Weights of a small encoder-decoder audio transcriber: decoder layers 8, decoder norm rmsnorm.
Rows from block 2 of the text decoder, named by matrix and row number. Rows with one number belong to one neuron. Each number is 128 + 32 x the weight over its row's rms, rounded and kept within 0 to 255. All counts start at 0. After the name is the row's rms in percent of the matrix's.
# fc1: MLP up (decoder.blocks.2.mlp.fc1.weight, 1152x384), inputs 256-319
# fc2: MLP down (decoder.blocks.2.mlp.fc2.weight, 384x1152, transposed), outputs 256-319
fc1.993 111 [ 90 115 128 130 130 127  99  96 135 129  92 134 180 117 124 127  52 128 130 116 120 112 143 121 114 155 148 134  35 128 128 136 178 128 128 154 123 140 136 129 155 132 128 117 145 114 155 124 128 255 192 123 130 127 162 124 124 151 131 114 129 153 159 145]
fc2.993 117 [127 128 128 129 129 128 124 128 136 140 116 120  69 128 144 129 121 126 112 128 128 127 124 104 125 129 223 127 129 143 130 125 128  90 128 130 178 128 131 128 127 115 113 192 146 137 144 126 128  27 117 134 125 131 133 129 190 129 112 133 121  65 117 133]
fc1.994 086 [129 129 123 127 127  82 125 128  83 217 123 134 128 132 129 108 130 121 128 125 126 128 123 128 120 128  59 131 124 127 124 105 116 128 128 127 128 133 126  54 137 130 129 122  61 167 128  87 114 191 108 131 133  23  92 131 133 150  73 163 116 132 120 142]
fc2.994 087 [145 127  75 138 127 122 127 127 128 107 115 255 125 101 127 111 136 130 148 131 126 140 169 116 131 128 157 129 112  97 124 131 103 137 128 136  45 124  77 147 138 178 130 132 184 135 139 157 129 132 137 159 136 126 168 131 103 105 162 106 154  74 190 133]
fc1.995 122 [130 137  99  89 145 125 122 149 129 131 130 130 127 164 128 166 127 125 138 140 137 124 149 128  97 128 182  90 217 121 124 103   0 128 113 125 128 188 129 124 118 129 128  66  89 132 133 129 160 131 119 125 186 130 160 104 130 172 127 127 222 160 130 129]
fc2.995 162 [127 163  46 122 146 113 128 132 118 118 157 119  43 128 100 126   3 131 149 136 178 157 126 109 255 140 137 143 117 130 120 127 147 120 128 128 185 122 128 128 133 141 123 136 128 131 129 139 128 129   2 128 129 143 116 127 126  95 129 148 203 143 127 126]
fc1.996 091 [126 153 140 131 127 129  32 117 125 126 128 157 163 118 184 138 130 127 130 113 121 147 123 117 131 127 141 106  74 142 138 123 111 158 228 117  86 128 127 148 129 126 155 128 146 126 125 117 127 128 130 130 109 130 131 182 105 100 104 139  69  86 131 117]
fc2.996 087 [133 144 121 126 118 132  88 128 138 118 130 255 129 133 128 129 127 119 133 113 148 128 146 130 109 119 128 128 131 163 132 106  96 131 129 122 184 127 124 101 128 127 130 129 120 124 128 127 127 111 127 122 126 129 124 140 128 127 107 123 124 123 123 114]
fc1.997 065 [114 155 128 125 139 128 130 127 166 186 127 189 142 128 126 112 127 128 130 129 190 170 184 128 128 109 109 128 128 133 122 142 100  90 146 127   0 129 127 120 128 128 141 128  87 128 159  59 166 128 136 135 148 149 143  56 133 148 132 164 200 132  87 126]
fc2.997 050 [123 115 140 140 170 135 180 128  51 119 128 176 128 128  98 128 127 130 134 128  77 105 132 191 160 113 136 127 140 138  88 172 125 127 127 126 129 125 108 129 119 244 149 140 128 125 129 120 113 162 128 117 104 128 141 137 106 130 133 127 116 143 157 133]
fc1.998 084 [110 128 145 185 117 126 148 128 170 117 140 129 164 102 131  94 128 121 112 148 123 131 109 120  97 126 130 129 128 133 105 179  85 119 155 127 103 174 163 135 184  93 126 129 167 138 121 127 128 109 128 186 140 109 128  93 108 136 150 117 128 155 116 124]
fc2.998 098 [128 127 137  58 140 123 116 131 111 133 107 114 102 131 117  99  57  98 126 133 123 107 126 104 137 130 120  93 126   0 129 111 127 162  85 155  79 128  83 117 139 186 130 128 130 128 119 128 125  80 163 128 177 128 152 126 132 128  65 158  89  90 121 149]
fc1.999 107 [ 88 125 130 126 143 207 134 128 130 127 132 140 184 131 177 125 129 172 102 241 112 141 134 158 136 106  95 127 152 159 115 181 149 120 132 116 144 105 111 132 128  59 128 126 136 128 141 169 110 176 116 127 126 143 118 128 152 136 129  90 123 147  86 180]
fc2.999 102 [ 96 128 105 127 123 120 104 136 126 128 141  78 130 121  58 184 121 123 144 131 129 102 128  83 132 130 199 161 128  67 116  95 129 255 130  94  39 124 128 135 140 131 136 128  88 128 132  49 128  91 150 182 130 141 128 136 139 123  71 123 112  86 174 127]
fc1.1000 092 [128 129  76  92 121 120 103 137 111 158 125 129 120 130 128 127  88 127  89 112 128 131 131 116 128  44 122 173 136 110 128 133 129 145 156 126 214 128 115  95 114 126  97 115 135 127 129 140 121 129 128 113 137 134 131 127 151 132 125 178 171 127 162 188]
fc2.1000 102 [127 167 135  93  76 135 127 153 203 125 147 110 161 124 128 126  70 128 121 130 168 168 112 128 125 133 122 128 116 125 119 124 124 147 109 149 128 125 147 124 149 114 128 124 126 126 135 124 130  93 127  99 128 131  82 121 130 128  61 141 132  56  93 106]
fc1.1001 095 [130 131 128 128 132 129   0 126 131 127 142  64 163 148 156 134  90 134 106 149 127 130 132 117 130 134 135  43 130  67 152  23 128 133 128 126 107 129 159 156 136  63 134 140 170  70 139 143 126 102 137  58 114  89 113 116 140 132 138 105 128 156 131 149]
fc2.1001 108 [ 65  83 123 142 100 127 255  69 132 175 162 134 130 128 102 153 105 131 124 130 115  91 151 126 151 112 141 146 123 129  92 147 126  75 119 132 131 106 166 111 118 134 128 126 160 126 132 119 111 115 130 127 118 104 124 130 133 128 129 124 126 209 128 128]
fc1.1002 073 [162 135 133 142 128 122 111  40  95 151 123 140 139 134 141 128 141 111  94 127 127 127 122 124 123 129 127 136  80 157 116  93 137 130 117 130 128  95 148 129 117 127  83 139 212 122 118 104 126 123  79 128 129  89  25 126 130 136  83 136  87 135 148 145]
fc2.1002 069 [146 128  62 125 126 135 183 128 103 128 243 164 129 127 114 111 121 121 125 167 128 125 115 127 103 100 130 115 128 110  96 130 142  73 116 156 126 112  83 163 137 127 164 135 128 129 161  97 129  97 128  65 126 125  94 128 164 101 158 208 133  17 125 182]
fc1.1003 104 [139 126 110 134 128 129 127 129 118 137 166 123 159 112 136 133 131 172  73 125  80 128 148  90 128 128 134 125 131 126 125 139 120 140 142  85 223 126 130 127 123 123 100 255 128 116 127 102 147 132 130 117 132 126 111 128 137 123 131 150 131 130  54 134]
fc2.1003 102 [128 127 119  89 124 122 169 128 146 139 144 124 121 129 197 104 142 128 103 128  93 153 126 161  68 128 136  90  81 121 113 128 124 135 128 137 131 133 128 131 127 128 111 128 128 127 137 218 128 130 127 115  70 152 128  39 111 127 160 177 128 127 144 127]
fc1.1004 073 [157 127 126 207 127 132 128 102 108 130 153 177 122 152 128 156  72 129 124  92 160  87 137 128 130 119  70 128 122 207 137 134 126 125 134 138 135 134 128 141 132 128 119 109 194 121  95 162 131 128 110 128 100 129 139 129  76  47 125 145 134 127 170 134]
fc2.1004 077 [138 101  97 129 100 128 140 127 142 126 176 119  75  67 156  90 130 195  55 131 112 128 129 126 128 106 128 101 108 122 152 128 110 124 112 126 148 127 157 128 150 128 130 128 129 137 102 125 114 102 137 130 136 134 128 127 139 128 127 118 126 121  38 131]
fc1.1005 110 [142 135 129  81 119 138 146  18 205 127 128 128 184 118 117 104 171 114  46 126 131 158 114 128 151 140   0 130 156 149  42  11 162 128 230 128 131 129 178 128 124 126 141 125 120 129 101 123 168 147 120 127  94 139 140 128 129 128 127 121 123 117 128 127]
fc2.1005 125 [129 120 170 177 111 129 123 127 134 144  91 128  93 108  94 115 145 136 149 141 133 143 116 128  92 129 162 128 129 125 130 177 140 144 109 170 143 131 138 171 149 177 132 133 127 167  11  39 102 146 103 127  94 181 138 123 126 133 136 136  86 135 113 130]
fc1.1006 082 [ 76 125 121 154 168 122  94 134 164 124 160 173 203 100 184 127 118  82 125 158 220 122 128 133  65 142  94 127  86 134 101  65 138 137 133 122 128 140 103 128 128 114 109 129 129 137 118 179 127 117 131 104  48 125 142 107 128  50 202 161 127 151 128 162]
fc2.1006 062 [128 140 136 130 105 144 167 117  72 135 128 129  12 124  65 129  93 129 128  83 116 127 130 128 111 127 155 153 152 136 144 135 149 161 248 255 152 120 139 131 163 139 157 126 161 129 127  89 126 226 128 128 127 136 130 128 130 139 124 136 207 103 186 130]
fc1.1007 084 [128 136 128 122 150 199 128  18 128 178 102 105 190 124 197 129 106 133  75  93 129 105 114 127 128 130 147 128  32 126 130 104 126 174 129 130  79 126 130 149 129 126 152 143 127 112 121 108 130 134 137 128 121 154 134 133 153 105 131 134 127 120 130 124]
fc2.1007 095 [126 140 129 137 123 130 148 107 135 129 129 255 125 164 123 127 161 114 127 126 129 104  87 115 117 130 179 127 134 128 132 127 129 102  75 116 125 111 149 129 119  74 142 128 120 127 135 127 136 128 125 149 128 128 139 147 186 122  76 124 151 122 255 128]
fc1.1008 107 [128 135 128 101 141 120 181 115 129 114 174 128 131 114 230 137 121 153 127  90 131 130 128 143 172 157  47 119 140 128  96 144 126 206 196 190 133 124  46 126 129 160 128 118 103 128 114 115 128 144 109 131 120  88 157 146 127 113 130 146  89 144 120 127]
fc2.1008 117 [110 105 131 147 106 121 140 117 109 130 141  84  77 115 121 126 132 126 152 127 127 141 130 129  93 129 188 138  97 101 162 170 115 128 121 158  64 121 136 115 123 143  84 130 128 169 128 160  84 122 115 141 118  82  95 118 125  91 131 129 137 126 123 145]
fc1.1009 101 [186 117 119 128 127  98 130 124 129 128 133 130 205 106 128 128 149 106 128  98 135 122 114  33 125 129 142  87 118  95  94 110 117 131 197 155 128 127  97 154 151 106 127 142 144 114 126 128 117 125 197 139 140 131 130  92 139 128  49 114 128 129   0 126]
fc2.1009 076 [128 136 156 151 151 128 130 125  94 129  85 127 128 128  63  82 124 123 139 126 176  82 138 194  66 158 141 126 150 134 132 165 128  74 146 117 118 130 134  69 107 126 127 133 136 128 188  39 106 130  32 145 127 131 128 121 128 124 139 127 127 128 181  85]
fc1.1010 121 [118  83 128 117 138 146 124 128 124 126 129 137 131 110 201  82 128 138 171 127 134 104 125  67 184 129  89  19 134 128 127 158 147 115 129 134  82 100 140 129 208 125 155 104 139 128 116 131 149 200 127 138 128 100 144 108 128 117 143 109 126 129 194 120]
fc2.1010 107 [145 109 145  95 132 124 195 113 149 125 127 167  57 126 119 130 100 219 134 102 128 128 133 106 130 117 233 187 151 128 121 114 128 182 183 114 109 105  97 130 110 119  94 136 104 127 243 127 128 163 128 128 119  72 135 183 128 123 150 109 118 123 136 112]
fc1.1011 063 [183 123 145 138 127 125  67 128 102 144 140 124 145  90 179 134 128 129 128  90  86 127 161 131 128 128 121 132 127 101 133 124  82 133 126 128 130 126  82 132  38 221  47 122 127 128 128 139 159 128 128 148  91 127 116 145 109 128 126 134 122 158  67 125]
fc2.1011 073 [102 126 128 114 128 124 128 125 130 126 239 139 153 129 128 122 120 142 122 137 110 127 129 161 126 115 128 126 119  89 123 109  59 140 126 113 174  90 133 171 123 116 255 133 133 119 126 128 126 128 123  98 134 166  94 122 137   0 133 226 110 126 128 130]
fc1.1012 091 [128 127 130 146 133 121 144 131 135 182 155 128  59 159  51 133 145  89 123 125 124 131 116 131 139 151 156 136  10 115 159 136 131 109  94 118 118 127 115 124 128 129 135 138 130 190 118 118 132 163 137 130 125 104 128 131 126 155 151 144  62 151 121 159]
fc2.1012 094 [204  81  92 125  79 123 128 134 118 126 153 122 104 137 134 117 127 124 169 129 128 160 129 126  95 114 118 127 128  68 100 125 124 184 116 128 143  89 128 126 198   0 141 102 235 130 124 126 130  46 128 143 126 172 126 127 128 114 130 108 162 125 127 157]
fc1.1013 102 [129 119  47  84 131 129 137 128 128 143 105 138 165 128 128 130 130 122 131 147 139 129 137 148 157  96 139  93 132 120 147 133 117 125 111 128 131 236 128 162 162 129 146 128 132 246 127 115 154 154 115 125 117 208 146 126 128 139 196 196  58 224 128 129]
fc2.1013 105 [137 128 156 139 117 196 128  92 128 125 129 121 128 127   6  60 128 125 121 141  84 124 118 123 132 126 129 106 155 118 185 127 135 121 129 127 114 132 130 151 131 129 128  96 128 129 115 100 128 127  74 128 110 138 128 181 126 152 125 146 127 129  92  98]
fc1.1014 128 [119 129 181 128 130 125 116 128  98 128  37 126 132 122 126 128 139 109 125 101 127 125 128  45 120 128 155 158 125 130 128 117 165 128 128 143 140 128 107 167 143 133 150 150 130 136 127 129 123 128 136 122 157  63 128 120  99 134 129 127 134 128 138 134]
fc2.1014 137 [ 89 134 113 112 130 116 135 214 127 127 126 128 125 128 150  67 165  96 128 126 132 128 129 129 122 137 130 108 128 125 131 110 130 128 128 131 125 130 128 129 120 123 120 117 129 126 153 120 128 140 128 126 128 130 128 128 120  90 138 225 117 128 197 131]
fc1.1015 103 [143 128 112 130 129 140 139 127 141 151 127 225 152 125 157 163 137 127  65 141 132 255 123 111 125 137 121 122 119 128 122 126  93 133 218 126 129 124 130 129 134  93  84 171  95 133 110  81 123 125 129 118 128 134 131 119 129 107 127  76 132 120 129 137]
fc2.1015 100 [128 133 221 159 127 147 127 127 132 128 217 127 128 129  58  28 144 116 127 120  72 127 128 119 137 128  23 138 182 123  84 131 150 133 122 150 164 144 129 138 141 136 147 107 125 117 126 143 127 147 124 114 193 137 160 164 143 128 128 111 136 147 128  87]
fc1.1016 106 [150 115 184  84 128 127 126  84 127 129  89 142 164 136 156 125 153 128 128 126 120 171  91 127  92 129 132  36 142 212 241 133 130 125 137 198 241 137  87 124 128 105 135 111 128  52 121 121 117 128 121 128 109 121 255 115 128 111 123 160 129 132 174 117]
fc2.1016 114 [100 144 124 125 101 114 129 132 115 153 157 123   0 131 133 144 129 127 115 126 126 105 127 128 100 124 106 133 123 169  71  91 137 141 127 147 125 124 128 126 161 191 173 216 132 119  70 116 135  95 115 120 121 162 138 125 128 127 123 210 129 107 204 126]
fc1.1017 115 [127  91 146 106 154 142 119 113 128 100 128 128 165 119  78  79 133  64  97 163 119 130 170 107 128 183 130 120 102  83 149  56 108  76 104 143 124  59 202 169 154 128 126 135 128 125 129 125 128 156 147 138 135 115 129 123 147 149 128 130 122 127 193 132]
fc2.1017 094 [118 127 131 127 129 125 134 110 132 176 153 105  61 101 119 113 155 128 127 149  16 139 144 162 125 125 188 154 128 128 114 164 128 124 129 123 111 171 127 153 128 123  64 128 130 140 125 126 128 169 128 148 122 127 126 120 126 123 255 128 128 144 111  97]
fc1.1018 090 [128 130 130 149 124 129 107 143 136 141 127 130 137 121 133 205 128 129 128 121 188 189 255  94 132 134 152 131  99 119 130 166 128 156 255 133 126 127 132  38 177 128 122 139 126 102 130 132 127 162 126 103 112 127 116 127 120 128 116 106 128 132 131 141]
fc2.1018 114 [118 128 128 113 129 128  72 128  97 145 118 128 131 134 128 126 113 153 119 127 128 133 126 131 125 130 150 134 139 128 133 128 129 122 131 106 145 126 118 141 128 123   0 224 131 128  97 169 128  80 130 118 129 140  93   0 132 134 128 121 140 132 134 122]
fc1.1019 088 [128 147 124 138  60 168 115 124 124 127 102 119 128 127 154 139 131 109 181 127 129 128 131 141  94 131 121 153  73 127 131 122 148 144 153 109 101 153 135 157 129  75 120 146 130 126  73 128 135 139 127 134 105 137 176   0 116 124 137 152 128 134 131 128]
fc2.1019 091 [ 45 162 143 232 131 128 132 255  98 147 125 133 130 142 120 128 182 153 130 131 128  89 132 128 128 136 148 166 150 131 115 129 114 116 147 215  94 121 120 128 129 129 180 128 255 128 130 128 136 114 127 152 115 129 123 144 128 125  21  87 124 125 172 127]
fc1.1020 102 [167 128 150 127 129 108 128   0 138 233 126 152  97 130 154 106 122 122 119 127 128 163 134 129 117 121 134 115 131 134 127 131 128 126 135 130 128 130  60 132 118 119 201 212 127 164 138 124 126 125  91 138 128 136 138 154 129 126 128 148 139 180 168 151]
fc2.1020 101 [128 136 127 133 129 123 116 128 138 122 100 111  22 131  84 133 187 150 125 100 128 108 128 126 122  88  13 130 110 122 128 136 131 128  37 133 125 140 128 127 172 109 217  52 133  15 131 139 123 126 127 137  79 129 129 125 131 126 127 198 128 127 129 123]
fc1.1021 079 [105 148  65 134  65  78 144 168 150  80 165  87  91 113 105 183 120  94 136 150 133 233 127 137 101 158 129 133 161 134 131  18 114 128  30  69  99 128  89 133 133  86 155 207 130 128 105 131 150 130 157  65 118 157 121  73 143 164 128 133 131 131  40 134]
fc2.1021 082 [141 116 127 114 128 126 220 162 120 127 157 127 148 131 124  54 129 139 177 143 120 126 116 130 135 116  94 136 111 119 129 124 104 139 129 128 100  91 125 109 131 150 128  48 120 121 124 128 102 125 210 129 173 159 128 130 162 125 139 128 131 126 137 101]
fc1.1022 081 [112 128 142 128 198 132 137 110 165 132 136 116 135 122 214 102 126 128 162 121  98 126 132 116 134 115 109 105  77 144 217 121 119 119 161 131 132 200 126 125 128 127 128 128 151 150 116 141 146 125 136 129 225 255 129  14 124 142 173 128 131 131 112 132]
fc2.1022 091 [123 122 128 127 131  83 127 129 120 131 125   0 221 131 127 132 132 132 127 131 130 101 255 128 132 118 147 152 142 126 131 107 139 114 194 124 127 134 127 112 126 176  32 133 127  93 126 117 128  77 126 129 127 129 125 130 125 117 185 118 127 126 125 132]
fc1.1023 073 [127 106 125 130 128  65 128 133 133 189 120 123 148 129 119  91 125 121 133 131 128  97 121 129 122 146  55 131 127 126 138  63 224 127 127 128 137 125 168 126 195 126  57 138 163  51 164 135 112 126 150 114 107 137 126 102 173 155 105 128 149 131 130 124]
fc2.1023 067 [114 121 128 144 128 129 148 129 124 128 130 127 165 138 131 124 120 155 134 115 127 116 156 139 104 130 190 162 130 125  92 133 126  74 191 128 154 138  59 141  69 148 143 142 176 128 151 128  66 123  85 128 125 119  89  90 180 112 148 112 129  98 125 130]
fc1.1024 103 [110 129 125 147 128 132 157 233 160 105 115 128 169 143 169 133 123 149 114 128 142 139 127 120 146 188 130 138 167 208 124 127 114 102 129 145 127 183 133  92 126 126  93 143 127 124 126 122 161 134 138 128 160 211 128  47 122 121 135 128 138 136 132 127]
fc2.1024 101 [129 128 128 128 129  95 123 124  63 155 159 128 128 135  40 123  98 149 128 133  37 129 124 142  79 118 118 150 167 124 130 131 146 130 144 180 121 134 128 129 123 218 128 125 126  62 147 153  99 101 107 128 131 177 103  58 129 129 122 101 127 128 115  26]
fc1.1025 095 [134 131  93 120 184 134 139 109 151 141 143 167 120 129 131 107 177 112  91 147 168  71  60 119 147 131   2 128 203 171 129 128 128 128 178  96 119  98 127  92 129 109 138 119  73 128  63 146 118 130 125  76 109 127 128 130 127 140 146 118 108 127 147  98]
fc2.1025 090 [126 112 185 128 126 124 165 128 106 127 120 128  52 120 115 157 128 132 130 141 108 118 153 161 161 129 193 127 127  87 128  87 123 144 108 113  90 128 129 149 100 149  98  50 142 128 206  96  84 211 111 128 123  93 124 128 129 112 119  79 127 123 130 129]
fc1.1026 110 [167 126 139  70 104 121 125  24 202 182 127 129 145 128 128 122 113 128 150 159 125 255 112 126  83 177 137 106 219 100 182  96 126 163 103 158 131 132 111 165 140 101 122 126 132  49 130 128 117 175 116  98 128 114 164  83 128 132  80 173 132 180 136 141]
fc2.1026 102 [121 193 124 127 128 131 129 128 134 126 124  87  70   0 143 138 130 148 115 128 125 106 126 126 109 107   0 171 125 140 131  77 131 128 128 183  98 128 125  90 168 180 142 154 139  81  11 130 163 129 123 128 116 123 148 127 111 130 125 206 129 107 152 125]
fc1.1027 091 [155 131 124  29 127 112 123 127 135 243 129 149 126 126 109 173 143 113 129 124 121 185  85 108 128 128 135 114  66 114 104 110 128 116 131 128 147  96 151 105 127 109 114 146  36 122 172 122 131 154 124 114 128 143 124 155 117 129 128 130 128 140 125 145]
fc2.1027 075 [128 126 138 107 199 128 122 133 159  56  78 115 127 114 126 103 126 118 128 200  56 128   1 128 101 128 138 219 148 110 125 127 122 122 143 183  96 138 140 142 140 125 142 128 124 127 106 127 132 146 173 134 157 116 135 118 139 131 126 160 147 120 138 133]
fc1.1028 110 [154 117 130 129 123 134 144 152 130 136 111 137 132 128 131 176 136  96 121 116 153 128 128 122 132 128 126 139 127  23 170 193  94 126 146 134 128 124 172 120 127 101 127 134 124 123 122 105 130 129 126 114 157 128 128  96 119 107 108 129 137 162 122  88]
fc2.1028 126 [123 116 132 115 157 115 141 131 129 128 128 131 138 160 153 215 127 130  56 120  86 129 132 114 129 106 217 142  56 128 125 128 126 167 128 128 129 120 133 110 120 128 128 125 129  67 128 116 123 123 127 129 129 128 128  29 135 117 148 175 105  59 128 129]
fc1.1029 085 [128 117  82 118 138  74 117 151 128 134 132 126 128 120  91 125 133 121 144 218 128 128 128  98  87 109 176 122 129 169 137 103  99 128 110  86 124 123 118 126 128 103 134  86  99 126  58 111 168 186 128 152 127 125 179  99 136 103 139 122 102 156 123 139]
fc2.1029 071 [131 110 131  87 153 143 128 122  78  86 150 128 158  49 127 154 106 129 153 126 125 122 132 138 136  97 142 146 127  70 116 127 128 128 128  62  81 129 116  86 130 128 129 142 133 130 151 136 122 128 128 123 128 128 132 130 118 104 178 122 159 144 105 128]
fc1.1030 099 [123 158 150 129 126 128 128 122 158 254 243 127 128 126 204 137 114 165 120  98 171 128 156 118  46 120 128  68 109 160 130  47 114  97 141 122 128 128 114 128 255 125 112 100 127 129 138 145 104 130 122 141 113 128  92 106  82 126 150 146 129 129 150 150]
fc2.1030 097 [186  66 120 115 142   0 124 125 204 111 224 116 128 206 146 219 128 135 101   0 137 145 138 124 133 123  91 208  23 126 124 117 147 134 181 127 195 174 128 139  96 128  84 129 131 116 130 128 129 127 113 128 104 128 127 113 131 129 129 112 153 146 127 140]
fc1.1031 108 [140 129 127 124  63 126 127 133 141 133 123 128 128 136 122  88 161 129 132 150 130 175 114 112 127 126 127 138 173 142 123 123 121 121 136 128 101 125 128 155  19 112 152 125 145 197 136 129 111 129  80 100  69 111 240 125 193 125 127 133 218 104  90 169]
fc2.1031 101 [126 128 129   9 128 129 123 127 130 149 134 125 140 125 131 133 128 139 128  94 112 128 121 176  83 119 128 128 128 128 113 128 106 121  86 130 110 128  99 125 140 232 137 128 152  95  82  58 127 124 134 125 133 127 132 100  11 117 127 201 158 126 129 128]
fc1.1032 090 [128 134 133 255 131 128 131 135 129 180  80 165  69 128 116 132 137 128 156 131  80 133 131 128  94 134 128 140 101  90 132  93 128 127 206 119 137 141 127 138 131 112 143  58 129  80 128 123 112 135 150 131 112 134 128 131 100 117 129 127 104 133 133 107]
fc2.1032 094 [176 128 130 137 128 130 125 138 128   0 127 128 129  79 126 110 255 127 177 101 213 133 141 128 136 128 125 128 140 126  84 145  72 142 110 102 173 124 110  90 127  97 174 121 196 108 131 161 134  86 129 139 138 135 139 123 127 131  98 101 134 132 109 181]
fc1.1033 079 [128 135 127 152 129 103 128 103 128 143 130 127 124 134 127 255  81  60 111 112 134 134 124 120  97 117 128 128 128 108 134 126   0 116 131  86 115 174  97  86 138 128 104 137 108 120 125 128 128 129 136 160 124 124 125 167 126  97 188 131 128 126 163 105]
fc2.1033 066 [125 118 175 124 126 146 136 128 105 107 143 125 177  63 129 128 132 117 136 138 125 113 135 125 131 128 128 142 112 141 114 126  76 112 132 116 128 131 128 173 126 121 149 133 167 130  82 133 124 132  98 120 151 133   8 127 130  63  96 115 120 126 130 221]
fc1.1034 112 [131 122  79 150 135 119 131 151 119 127 128 151 119 126 136 117 126 159 142 155 127  87 123 127 125 133 119 108 128 147 106 194 255 141 125 130 133 170 136 152 136 107 112 117 128 158 129 138  94 125 120 191 141 122 114 133 133 130  97 128 135 139 129  77]
fc2.1034 117 [125 131 115  94 103 161 131 121 154 114 128 133 140 126 119 112 160 105  88 128 147 135  96 125 234 126 101 130 131 128 139 127 174 111 130 115 140 128 138 123 102 127 120 129 119 129 112 126 128 111 126 127 121 152 136 129 159 138 141 128 155 124  70 128]
fc1.1035 102 [ 81 173 180 155 128 128 117 122 128 123 114 126 130 135 107 141 180 120 117 123 132 132  57 134 132 125  52  94 134  87 114 121 135 128 130 129 123 122  96 120 187  96 122 108 159 145 145 169 132 127 156 124  64   0 114 130 129  76 123 145 120 166 102 174]
fc2.1035 090 [131 116 104  49  96 147 128 128 128 127 128  80 130 133  96 107  64 132 127  85 184 128  81 135 135 128 175 242 101 121 134 140  62 153 133 131 138 127 127 109 125 123 126 128 133 130 125 101  88 146  80 133 126 194 146 110 128 138 127 125 137 128 149 128]
fc1.1036 081 [138 127 142 119 130 153 120 155 141 145 183  83  72 128 129 255  77 124 155 122  97  86 119 131 100 132 148 123 121 185 134 127 127 128 122 145 128 140 145 146 165 109 126 132 127 128 128 111 121 129 132 155 126 120 123 133  43 130 185 160 124 141 103 127]
fc2.1036 065 [129 109 126 116 132 122 129 124 128 124 145 132 128 128 129 118 128 146 152 117 114 179 160 137 164 144 124 128 126   0 104 133 140 125 132 125 148 126 135 123 126 128 127 127 128 130 131 129 113 173  27  79 195 126 123 128 130 127 129 123 169  85 133 139]
fc1.1037 082 [174 151 122 128 126 129 115 107 102 124 128 144 120 138 129 121 158 171 134  91 205 125 129 109 158 128  84 135 137 117 132 115 127 151 151 127 134 131 143 128 128  64  88 127  73  57 183 130 202 153 109 103 116 129 146 126 125 127  64 130 132 140 141 137]
fc2.1037 078 [119 126 152 129 133 131 113 128 104 128 149 149 112 120 110 110 133 165 140 139 128 128 118 149 132 110 139 113 111 128 132 167 135  65 138 116 139 135 135 128 133 137 130 137 128 126 125 140 128 126 113  45  99 132 126 103 131 129 122 138 124 112 190 128]
fc1.1038 092 [155 127 153 144 129 104 121 134  74 129 114 136 123 120 157 133 164 131 149 133 157 152 132 137 128 128 255 128 130  68 130 128 128  63 128 225  63 122 130 123 165 102 129 130 128 112 124 127  98 130  91 128 128 128 129 125 128  89 103 129  80 186 174 131]
fc2.1038 096 [132 127 115  32 255 242 109 137 122  76 133 134 127 139 137  95 124 195 201 139 202 118 191 136 115 114 116 119 159 120 204 124 163 110 133 126 135 131 128 153 128 155 179  86 125 130 126  63 141 119 121 145 100 104  57 127 128 129 110 120 128 128 124 128]
fc1.1039 103 [125 156 153 127 149 129 127 128 116 132 125 140 127 128 144 147 100  72  96 112 124 118 128 127  80 131 255 119 159  96 137 123 128 123 125 107  75  92 128  91 128 101 114 125  84  88 126  43 129 112  89 246 114 128 143 128 126  67 126 110 112 123 181 128]
fc2.1039 088 [141 122 141 118 122 114 148 114  89 101 100 172 122 158 170 127 128 131 179 127 130  99 118 125 140 122 120 115 130 129 167 119  87  72 132  82 231 140 128 118 130 101 152 138 127 121 115 103  94 123 115 136 128 130 127 154  68 129 127 100 175 101 128 113]
fc1.1040 140 [166 125 137 118 127  96 125 123 130 139 136 158 128 127 154 128 151 125  98 130 255 128 121 160 145 208 164  93 116 128 129 105 114 136 139 149  80 125   5 131 160 126 145 153 122 188 172 145 125 127 140 150 134 121 127 127 125 122 127 134 122 139 136 127]
fc2.1040 142 [ 66 139 128 126 135 128 131 127 126 217 132 128 129 125 127  96 141 135 120  82 125 120 131 113 128 112 127 121   0 128 129 127 128 126 128 148 133 129 129 128 142  87 131 183 110 143 128 121 127 128  55 126  91 137  17 128 133 120 129 132 128 125 136 131]
fc1.1041 102 [126 149 125  26 133 175 152 120 133 135 120  85 128 206 140 128 130 131 123 128 128 164 117 135 128 141 128 110 125 158 255 111 151 149 127 116 120 126 140 134 130 117 119 128 147 226 130 155 157 155 127 140 105 113 151 141 115 128 121 195 128 114  80 121]
fc2.1041 098 [147 129 128 128 129 134  74 130 254 119 130 130 138 205 116 126 137 172 145 156 127 130 126 110 177 154 123 131 128 115 114 125 145 130 161 128 133 103 123 131 108 148 115 108 139 118 125 117 121 128 114 115 125 241  83 128 112 178 133 126 129 133 170  53]
fc1.1042 106 [154  97 126 130 151 130 115 184 129 128 126 132 128 159 199 123  95 128 129 131 129 192  58 159 128 132 133 136  55 128 226 123 124 111  25 135 119 128 151 117 126 124 153 129 125 127 163 128 127 196 130 167 141 128 149 105 131 169   0  87 125 140 160  74]
fc2.1042 102 [ 38 147 120 144 198 116 189 133 116 121 128 134 126 144 128 150 109 246  32 128 120 101 190 138  52 128 136 128 205 181 118  99 142 128 152 129 172 128 133 116 131 164 128 139 128  92 128 102 124 121 120 130 128 135 125 132 127  73 123 148 129 127  51 134]
fc1.1043 089 [128 168 168 195 130 126 143 156  89 130 114 128 140 128 123 143 148 127  53 124 131 150 255 112 132 125 127 133 110 112 157 169 106 130 249 128 128 136 168  84 141 118 113 145  66 105  44 116 134 128 137 134 120 132 126  53 112 128 131 128 132 128 120 123]
fc2.1043 113 [125 128 128 124 194 124 128 125 114 137 157 143 133 133 125 199 166 135  91 112 128 114 126 123 122 127 130 137 129 128 130 125 118 134 129  62 122 127  96 130 119 128  85 255 129 125 125 147 128  54 101 128 128 142 115   0 127  65 131 120 127 135 138 121]
fc1.1044 108 [255 137 148 105 145 128 128 133 125 108 121 163 156 125 112  85 139 128  95 116 125 125 129 128 128 123 130 129 201 255 255 132 185 117  41 154 123 141 118 112 193 126 156 128 129 128 119 120 127 101 114 143 125 155  25 170 107 168  42 153 123 103 124 119]
fc2.1044 106 [132 145 129 136 185 135 125  99 131 102 144 128 120 128 127 133 139  59 123 173 123 131 255 103 113 129 138 162 128 140 125   0 146 116 182 161 138 127 127 134 128 136 153 122 139 122 142 115 130 118 129 110 163 197  80 122 137 131 100 184 132 115 132 125]
fc1.1045 086 [129 161  99 117 115 154 132 130 214 143 128 104 128  97   7 153  92  86 137 116 131 173 137 170 192 124 130 128 139  94 128 155 125 159 124 123 112 121 140 102 203 114 132 112 164 132 136 121 110 154 162 121 128 128 123  77 129 109 133 126  70 188 116 161]
fc2.1045 083 [127  75 130 131 133 125 118 178 129 127  62 120 108 135 131 123 121 125 141 147 154 136 174 126 101 137 138 123 125  91 125 141 128 183 124 129 129 131 146 128 139  84 133 144 202 127  83 124  97  46 131 134 130 129 129 127 118 128  83 125 127 128 124 157]